From a checkpoint of a small image classifier.
Training: 22700 steps, batches of 128, held-out accuracy 92%.
Rows from block 2 of a small image classifier, named by matrix and row number. Rows with one number belong to one neuron. Each number is 500 + 50 x the weight over its row's rms, rounded and kept within 0 to 999. All counts start at 0. Numbers have three digits each. After the name is the row's rms in percent of the matrix's.
Before each neuron's rows are labels from the 100 images, of 14976, where the neuron reaches its highest value: "responds to" is what is common among them; "place" is the part of the image that holds the peak. Only what is clearly more common there than usual is listed. The data: simulated grey scan slices of phantoms with and without marks. In brackets: how many of the 100, against the usual share in percent.
# fc1: MLP up (model.blocks.2.mlp.fc1.weight, 1024x256), inputs 172-255
# fc2: MLP down (model.blocks.2.mlp.fc2.weight, 256x1024, transposed), outputs 172-255

responds to: belly (93 vs 25.4)
place: middle right (89 vs 9.4)
fc1.263 005:527513517486503409625490450509514521332419546416499505511540506492519505510498505495506494385532430363477482470479485495466464483478450468497503650529441503554560482405447428487625504560494462589548510483450489420456495502441544506539450497490448489513
fc2.263 005:475537505525541466540551513479497516456465656506562540517421501504500489500559449453443553488501490609494526570537495493520510495500513449511526507557447420439465482409512524463496392493609449564494516580362507473597484416559412474459506548498467509528

responds to: noisy (75 vs 29.6); low contrast (53 vs 25.2)
place: bottom left (39 vs 14.1)
fc1.228 153:500504500500501501489502502537504500493511504498498500500508513501502503498499505499499511459505499501499499488500500497499500490498501498500473501496502500504500501463500501497496502500499500501497999501504501499503500499503500507497500503487497517499
fc2.228 133:502500501493507500499507501492498500500516500498501489490478497502495500498481500503485493508503500479504495499505499500498501499500501503500496507500502494485500500501500497499502501504523493495507000490499469460501499503503504496501506508504498490524

responds to: low contrast (66 vs 25.2); belly (55 vs 25.4)
place: top centre (61 vs 9.4); top left (35 vs 14.1)
fc1.251 146:501499501499502508503356501465501501505502501502503491530503504500497501499494502499500497497535498503478502499500504506500502509501509502500502499499500497501500499496500503504498512498489505502500514479490502502500500623503500506504503448719500493506
fc2.251 143:498496501503500497500511501482474500499503501503502499493496504503496499500500499500495491502496501424501451494535509484472499499509506503508493501513500500497414504501502489558508498499501498046500504494500503501504500496509500693500499501473499448502

responds to: noisy (65 vs 29.6)
place: middle right (28 vs 9.4)
fc1.239 235:501502500499497495504500499498499500498499501501498499505491501501484459500496509496440503501501500501498502502497504496500500502502504505506498507507500484501499504504500500501501506500504510499500490500506500500506500506499500496495505502498502503516
fc2.239 260:497473500512504499488499532444456495501505522508506539497544516515499566508499499500682487495489500501527503500506504565502513499495468461484500500504501503500501504498502500500477500501518490498505500502499518509492497499494511503501490503485500500397

responds to: head (97 vs 25.4)
place: top left (63 vs 14.1)
fc1.109 005:519483496490497465589480537572457442485524474427473423540466514536458506460451566412492511436560550485539560522540501481496518482557421494514490479496545541470555617518498540466558453585403456337493568482478587486515491442466502626523351530521483556452
fc2.109 005:493546506497523490507483458494504460395525522501540523480686552499511476512471503494513463453460406509521487458538506726493493496509494472562632536548519466512499488494592500432501599506598456650460478594629519604480483560510491471506510546466474474568

responds to: side: left half (69 vs 41.9); several spots (51 vs 17.4); finding: bright spot (36 vs 16.4)
place: middle left (28 vs 9.4)
fc1.90 186:500500500502504510512497494323503500498501494508500500501501504507499501497498484723501498501498498502501476499498499498608503493499499498499503488498501495499502500498500509503501499501496500500501500501498501501500500502499500499507512501504498501499
fc2.90 081:497506504509502500521509497488504501500504496503510504504502555487501501505502498506504492500499506439486487472498503499511500519501501500502497505483505540498503480500504500495502503501500501501513520497525536500506493391500501494466480497516503500493

responds to: noisy (67 vs 29.6); chest (51 vs 24.9)
place: top centre (35 vs 9.4)
fc1.407 006:518461528466548536536515486571448397497411564480483521458555464385500562533486497492520473424474477496464479520489529425484493581422508490511467535502518498526408490383504509500449508454542522522504502516382470452524489519493447452468546513410499471501
fc2.407 006:480413533531546505520436499500468475495465535538543606541470519502492491477551598512564497398494466487431511456484566505635505507426498553398478503501481507458506456551464509501430482586543533531458497497513512433491329464578496535500487522530509555496

responds to: several spots (38 vs 17.4)
place: middle left (29 vs 9.4)
fc1.707 110:496516501496503501509504500505501500500497505505504500500500501502498490496508500284501544497512498505499378501500501501489499500501500501501502492499498502498499498499501503496495496497496495195489505496501496487508501476503498500504505511510500500498
fc2.707 135:501503499497500496502501478500594500497501499498504509483500331475499486500501526504497500504505500501501466500500498502499500499498495500501497504499497501493502498500501500505514501471477498676510508478505511519448502500496493502495500492494522492502

responds to: head (81 vs 25.4); noisy (60 vs 29.6)
place: middle left (27 vs 9.4)
fc1.378 144:500502501501500501500500504500500501499501501499505500499500501495502503499514501500500488495496502478493499498500500000497500500500499503500500499497503504499495501498500500503501499497497503499505496500500500501506500501500497500498502499496497499500
fc2.378 170:503496503500500501501499500498497502495500505501494500494500493500500496508500500500499502500502500502503501503498491999500498499503502451500499500507499501502497497500500500505496498497504499505500497499500502495497500504498501500500500494502501500500

responds to: several spots (44 vs 17.4)
place: middle left (42 vs 9.4); centre (28 vs 6.2)
fc1.304 139:503500499495500496470823501496497509500499494510500498498507556506503500500506498500502507511584503495499505496488502502499504500485498502505503500496505496500489488506501499502499488501511496518498503532503500488465497488488496491553499519505495417501
fc2.304 172:501506500496502502435499497440502501499499496500500502498500499500499497501501499482493499494521503503491517509457501500491501518497500501497500502498499499498507503471500498597499490500500498498498498430499527505501505503498500505517511796485499485504

responds to: noisy (66 vs 29.6)
place: bottom right (33 vs 14.1)
fc1.536 260:500499499500499499500500499505499500500500500496503501500500499501499501499499500499500497497499499499500497502498500500501500499501500500499502499500499511501500500502500500498498501497502500501500499501500496503499500501498500508503501500497499500499
fc2.536 187:499499502506501502516502504501500500500466500514501497504502502501476500498489508501498515516497502501495493502502504501501500500500500499496501500500502413502508514502499495478494503501498501498498499500501501502496501501497503498498501501502500500500

responds to: noisy (75 vs 29.6); low contrast (55 vs 25.2)
place: bottom centre (25 vs 9.4)
fc1.565 111:499501501500500493498496502496499499498492502501502511497495502465502504502501499485509499522540502496498500494494504504448497504499504502498491500484502496500469502496500499498497502499499494503497500498498501512496500501500499500509482500500501502505
fc2.565 075:502488507494511510511504497505500510505518500502500496506499503489492495480553506500500508455492497435503533478427498474270498500501506499487497500500500466482507491502501504500496502496500505506482506478501496472496503494475496499499732502499502497503

responds to: dark spot (50 vs 16.6)
place: middle right (43 vs 9.4)
fc1.486 143:497497502500501529509500501499617500494555495502497500499498493501493501500503498455499442478493495491500508500508502501499498497500493502501503497502500494497500503502499497517499572498502500496501436503497504505500500471494499504554481530492510468500
fc2.486 109:494468499493510507423502496502489501486500504501501510499479499498501500502510503546499491497502502524494424491615497499499505488502497500508498498489501496499500486492497500534505506500499500492500493498499495497501499378491509493500499473278494493500

responds to: chest (86 vs 24.9)
place: top right (67 vs 14.1)
fc1.129 223:501499499501502498501504499494502499502503498502500501507500501501501496499472496473500497495502503503500504508500501505469500498496498500500501498499501495499499499501501499498500498500497499503500501500500477489503499501498500500187497500592503499501
fc2.129 133:495494500504500496434499496502360497498500498500494501489498501477499502497502466562504501509502500498499503503501508503500499498503500500500500501500498500496501489492495500585496501516507496505500504502503326520501500486500501499646484503508495499500

responds to: belly (73 vs 25.4)
place: bottom centre (91 vs 9.4)
fc1.477 183:501432500499500503500496503502496500502500500500501499508498434499497499498500483413501499507503499497492503500496502501502500499500501499502506500500503497496498500499500501500497499499497499500500500497500539500500500498500500712500497500498500501499
fc2.477 160:502526502501500497500497499496498500498514499498500496502502495492501497504493517502517498500501503498500503498436499498503502482504520499498499499511502499500488498497504501499500501496538499191496510501505498501499500497497500497502499500395489505500

responds to: noisy (85 vs 29.6)
place: bottom right (36 vs 14.1)
fc1.519 261:500502500500499501505499499498499494503535499499499499500539498498499505500490501514501500500499500500500500501500499498499496504500502500497499499501500499500498499500497503496498498499501498500502500501500500499505501499999500501498502500499497500500
fc2.519 291:500501501502503501497518512500499502500496482499501496498500500504500502513501498500492515500500485485498505501500501508500539507500500500500500500501499505493518505499506501500541508498508499496498482545485500499491498498000498503501476500500497500505

responds to: limb (55 vs 24.4)
place: middle right (56 vs 9.4)
fc1.166 053:495484499497501499498501491501482505500505491498498486500505504502501509496498492483501506505510506503507499493500999494515501497495499504516501496475504519499501501500501500503510489504504497502505507493476497514484503497497501501525500488525496492501
fc2.166 065:504491481495504491503493503500490486501496508500502503500502496516501493508493499503473504506486498503508503498503000504494482498501502507500496497548496514508507514501499498500501506508500499496524504487498533510502503503499502500502502504497500517500

responds to: head (84 vs 25.4)
place: top right (66 vs 14.1)
fc1.34 158:502495500497500501501503497495500500499501498501499500500494501493489500498488499501501499499500500494502500500510499502500000500502508500504508500500500498500500500496503496502499499499500501503504503497493499500502501498500503499505501499497512500500
fc2.34 147:497502501510505500493505502495496501503492500499498498501502500501501502521507498501501494499494501495496501517499512502500999497500498500499486498507498541486500505500502501504505500500500501499502502513501498495500496500501499508497499502498482505502

responds to: head (96 vs 25.4)
place: middle right (64 vs 9.4); top right (32 vs 14.1)
fc1.405 136:498504500504493495726507500473496499498504500500499497498505503494501497505493493454490612485500500499492433502495498500653499497500502503498499499502498495500500501499500502435502499500498500500500502500496556485529500499501502499456502211534497500500
fc2.405 175:500503499506501499312422500500414501501498500503494502499500519492499504502559501575502423500498495510504502486503513504198500496501502503498499503512498501499493501501489499497499501491485500543499510352500530500500501497500498465494500896499501501500

responds to: low contrast (100 vs 25.2); noisy (100 vs 29.6); belly (64 vs 25.4)
place: middle left (30 vs 9.4)
fc1.68 204:504494501503499503549479502464465503498501499508498488502500504500496500501495496448499537503491502502495494508500497501470500496498500500499491486497500497499508505502502499430502498500461502499501503516502501500481499499492499203459494502501501504500
fc2.68 143:491514501488489512500502502496438500472493490500501501552495494499498488495505460528502517473503499474517474499510494484501500499481459504497528516501497502519509494473512504383500498492487491483500515495521498500578505553505498763630495452501500497490

responds to: head (54 vs 25.4)
place: bottom left (40 vs 14.1)
fc1.532 005:497489514508494520547499445458532543497441526486415503526494498501530531443475465549488436436512481502493492521485460542552504303391533464528589467429430447581433468494524570498454526438518489504539521528485516517498505600492498463508524498485512482517
fc2.532 006:564441438519548499541466501518517527503543537523591504504532531528481441421507483513417478490497445534471479647546494513498500475485489543490418422554493484430501507436477516526471488361492541490435378497412461568473547408510435436476423524539683515520

responds to: belly (62 vs 25.4); low contrast (53 vs 25.2)
place: top centre (47 vs 9.4)
fc1.22 005:536476514495501567506566481508486432481606549491559573485527504518457499528502597514488477425459420490475533446437493525492494514497555449412451545517502536500629504477450558450456505523520552498535556625508537481572502411514505447462570427495464478513
fc2.22 005:520509475486524499487498516507507499415493542534507494504515476506518444455530513502490466464504505519462448552613527531475503488446500451489579447373500502516512471503327508507494469509552513544506515453478477494492504504521552565553449478496481631610

responds to: limb (60 vs 24.4)
place: top centre (52 vs 9.4)
fc1.669 179:501499502500500492500447500498505498505500498505497504493494498494500503501501511477505535560498500497499503508496499500496500496495498499501498499497498498501505501500505498500500485501500508510501505501500509500503500540498500499505499504524501507501
fc2.669 147:499503502495496503511512502499499494501396498500497500502497503510500500503490499525500496500500501492501530495502488493477499501505496501485524460497495498489499506492503503502499503498500499110501500504500503544499499498499500500504500501491492500498

responds to: noisy (78 vs 29.6)
place: top centre (25 vs 9.4)
fc1.293 181:500501502499500503498504503501497499508502500499502501496499502501503497503495501505496489497498500500501499500501497501499500499500499500500502501500501497500499504503501500495498496503503502500501498499499525500497500505504500488498502496499500500505
fc2.293 106:492500499499501507498498504498495499519496496500497510499500503512502496498501499495498483494501501496507612507503501503508500496499479500509498502499496503499505491469491499497499503504501496506504499500509502494515501489505496542491488500506491504499

responds to: head (67 vs 25.4)
place: top left (46 vs 14.1); top centre (27 vs 9.4)
fc1.480 131:502500501503500492501503499501502501499508501498499499491501501500503507501499500504495500501499502502497498503501505500502500500500491501515515500504497506497494499492503495496507500501499575499509498499502502498498500501496500500500499511504502501500
fc2.480 156:495498497500504506517500503496508501499500499498503500504502500503504498501475499508500499503500492500496503502499500500509497485500511493494503498505511489499503500501497506501470502510503428500498501502498506500503500497500500499501493496501502502499

responds to: low contrast (89 vs 25.2); limb (55 vs 24.4)
place: bottom right (71 vs 14.1); middle right (28 vs 9.4)
fc1.470 188:500502501500500502494499498497597497500501501502500501529494510501500501503503133500498510500504496461500477497507502505500506530499500505501494499499499507503479492502499497495504506509502498574502495501506481501498500686506500510538506500509500459501
fc2.470 167:494500500509500515500505498502502502500495500500500499517507501505497500498497707497508500501503499505501516502500500503501504506501495500505501500496500501498502501587500498500502502502502502404496500498498500487502499051500497497491501851484515505497

responds to: low contrast (77 vs 25.2)
place: middle left (30 vs 9.4)
fc1.174 069:505494501498500502506496508494502506500491500497494501506501502494507502503505500497500501507505504514497501493493493501494502504494505501499503509500498496524490500500497498498506500500494506504500505499497497499493509495514499500495500502510492505498
fc2.174 107:500501500494501505507500499497500501504503501499499502502502500504507500503502497498503500501498501495500500499502500502503502506499500501500496497501511501498495500502506494502504503501498500498503508497500503496497501504502499501505498498500503506499

responds to: noisy (64 vs 29.6)
place: bottom left (56 vs 14.1)
fc1.475 203:496501500506500502434450497497501497500536631500499503503560500507499508494498499502497494505525499557500501500510503500501500494500498497498502506522503501514501501500500503505500502499501499497499523494500510500495501501535500503501509500498500512500
fc2.475 160:505507504499500495583531509500511497498436393502485395498384477504501499542506500495461501496452488500480498612510482506496499540494503501496494509369499503479475500502497514500584494502493500513494279501498500480510502516443507493494500496500500497507

responds to: dark spot (41 vs 16.6)
place: centre (40 vs 6.2)
fc1.729 114:499495498498497502496501498496502495501552495499493501520498498499500501498506501498500888479497498497496488499503502500513500505500501502500502500502502497499499499498498495502496498502514502497515498505508495506502501506503500484494374502500502507502
fc2.729 111:496485490498506497478495496498488500503534502501506527450501502491504501502518501501495271505483508485493503509486502497502502519501499500499501542502494499497496500563498497502491498497503502496494500485500405508499502500501499496503710543671493500487

responds to: limb (96 vs 24.4)
place: bottom left (63 vs 14.1); bottom centre (30 vs 9.4)
fc1.354 084:503509499502500500512716499489495502501506500502522488479487500485498498498506493501497537498494500502499510497487494500332494501502501497499496497501503500503533487503498505501504497509485500496500501496500197501474501505495503501529621490507496496500
fc2.354 071:493620500538479504493443490516520502492497501503518491488501498505492511493507521499499481496492500505500487513493498492499499496482501500506501505495493533510495496493501477499501499504493499505480573870504493507495500500508492506499503497493502500496

responds to: noisy (88 vs 29.6)
place: middle right (28 vs 9.4); middle left (25 vs 9.4)
fc1.113 292:500499500500500500500500497500501500501501499521501499490500499501499501500500499500500499499496500500500502496500500501500500500499501501500499500500500500517499502500499500499500500501499502500501501500501500500500498501500499502502498516499500500500
fc2.113 255:501500500498500502500500500500498505499499502502502500503490517500499492507500495501504504505496499502506500500519511516498499502500504493502501498501500463491512500508500499505500499496508500487502503504502497505501503500497502499496502500499496500499

responds to: limb (98 vs 24.4)
place: middle right (100 vs 9.4)
fc1.585 153:500502501500499502495512498470444499508518501502501501489500499497500502486493494566507494502492496503501423501502502504501505492498500497500456506496501501499505500504501501482500489500502500490500502500498493498495501507488501554500507505483497500500
fc2.585 118:494507501499514499499491498492664497495501499502508503503511500500485501498543487499504485496491500501506501512502499485502497506499562505500509474497508512495513533502504502545501501494427493527502502497519495593530500496497501501485499499570501499497

responds to: belly (70 vs 25.4)
place: centre (74 vs 6.2)
fc1.759 057:496504499505497517488499505488463475499504500507504509498498505523495492506503494483502498512496501509498500514471501505488500530498502502504493498485489505502497504516506514498495505492498498511495500501500499505481499500498500520496511497499499500500
fc2.759 038:469516501478497535498491501506499521500499516490487503488490500506502509501500479523506502500503507505496465506504497498502486487489517498508500483501497504480506510495535504532501500510515504523513477505506494494514501491506491499499504512500498494529

responds to: low contrast (61 vs 25.2); limb (55 vs 24.4)
place: top right (56 vs 14.1); middle left (36 vs 9.4)
fc1.444 005:501506496502466592548491481514485489546551476455447365508441483499508503572476492523500546527494615509514488527476572506559483466498501530501494512456504501408504467512519492418489499495499506470499367544381515461480482555505499485503539553523605468495
fc2.444 006:527496476549505458497501471500563550479496541499515469490465525498609513509501580515487507495460490431481515497498483495568595485372471450493473513486500447648407495499516570450482503451609500421484512438487510577425477517511448505522447467503545518513

responds to: low contrast (91 vs 25.2); limb (56 vs 24.4)
place: bottom right (86 vs 14.1)
fc1.76 137:507491500498500503532504499499503501501510498498498497505494494494499500506496491501504518498506502494498505502501502496497500507499500500502504501507499499498500520498498504494506501499502501499504507445500439483486500501500500500497498502495494415502
fc2.76 081:474487506499498487185500504500478497502509504508501529502495494514502504504503497536496514496549506503499500505480500491495503501500483496499491497481497518498502457497497496497503477494490490502502518479499506488489504501485504698485501497508499488492

responds to: chest (55 vs 24.9)
place: middle left (43 vs 9.4)
fc1.373 005:512491577488504513484503550329502480557526502510484500593578527320487500552480482495500601585574517495504405478511525501488503470494458523503465494460530505495488550494480515466481431569493477431498521483508475499429519419501485503409499479572458479507
fc2.373 005:500538535515447506434497393499505467470617502507504495511571495513517520508515495554579520504461503484486490481406509548498472518473513504555419487509514489482509491437504596512392470514489418448567490493523507522502503537514543490509415507430500488539

responds to: head (97 vs 25.4)
place: top right (98 vs 14.1)
fc1.600 279:498499500501999502499500501499498503499501499501499499501503503505501505500502503505500501500501499502502498500500503500500501498500500501499502500502500502500501499498500506500499502499503500499500500502500500501502500501499499500498499503503500503500
fc2.600 307:498499498499000501504502480499500500526504497501500504499497490445498500501499498499502500505503499503502501498500495496500448500504509503500503501500499498500492470505498472499501494517500500496511489500497500494495509503499497485498493495499499486501

responds to: noisy (79 vs 29.6); low contrast (65 vs 25.2)
place: bottom left (41 vs 14.1)
fc1.302 008:565462567437478541661453496484469498468516508470566482478514457461481524506465481448508494441550447516557460500510494493525510439490464495520512427456501526483465444562443534452475508508512519523573511537384501477584498538475462383492490529526586458501
fc2.302 007:496479566574517539515449471507420514611531526524506510560452504501607496503532499442524485503467449449480495451480501452556504397420467504495607490490439493469536457509500484478492479501427500450476467474526508444530526522478502515494450461474481508435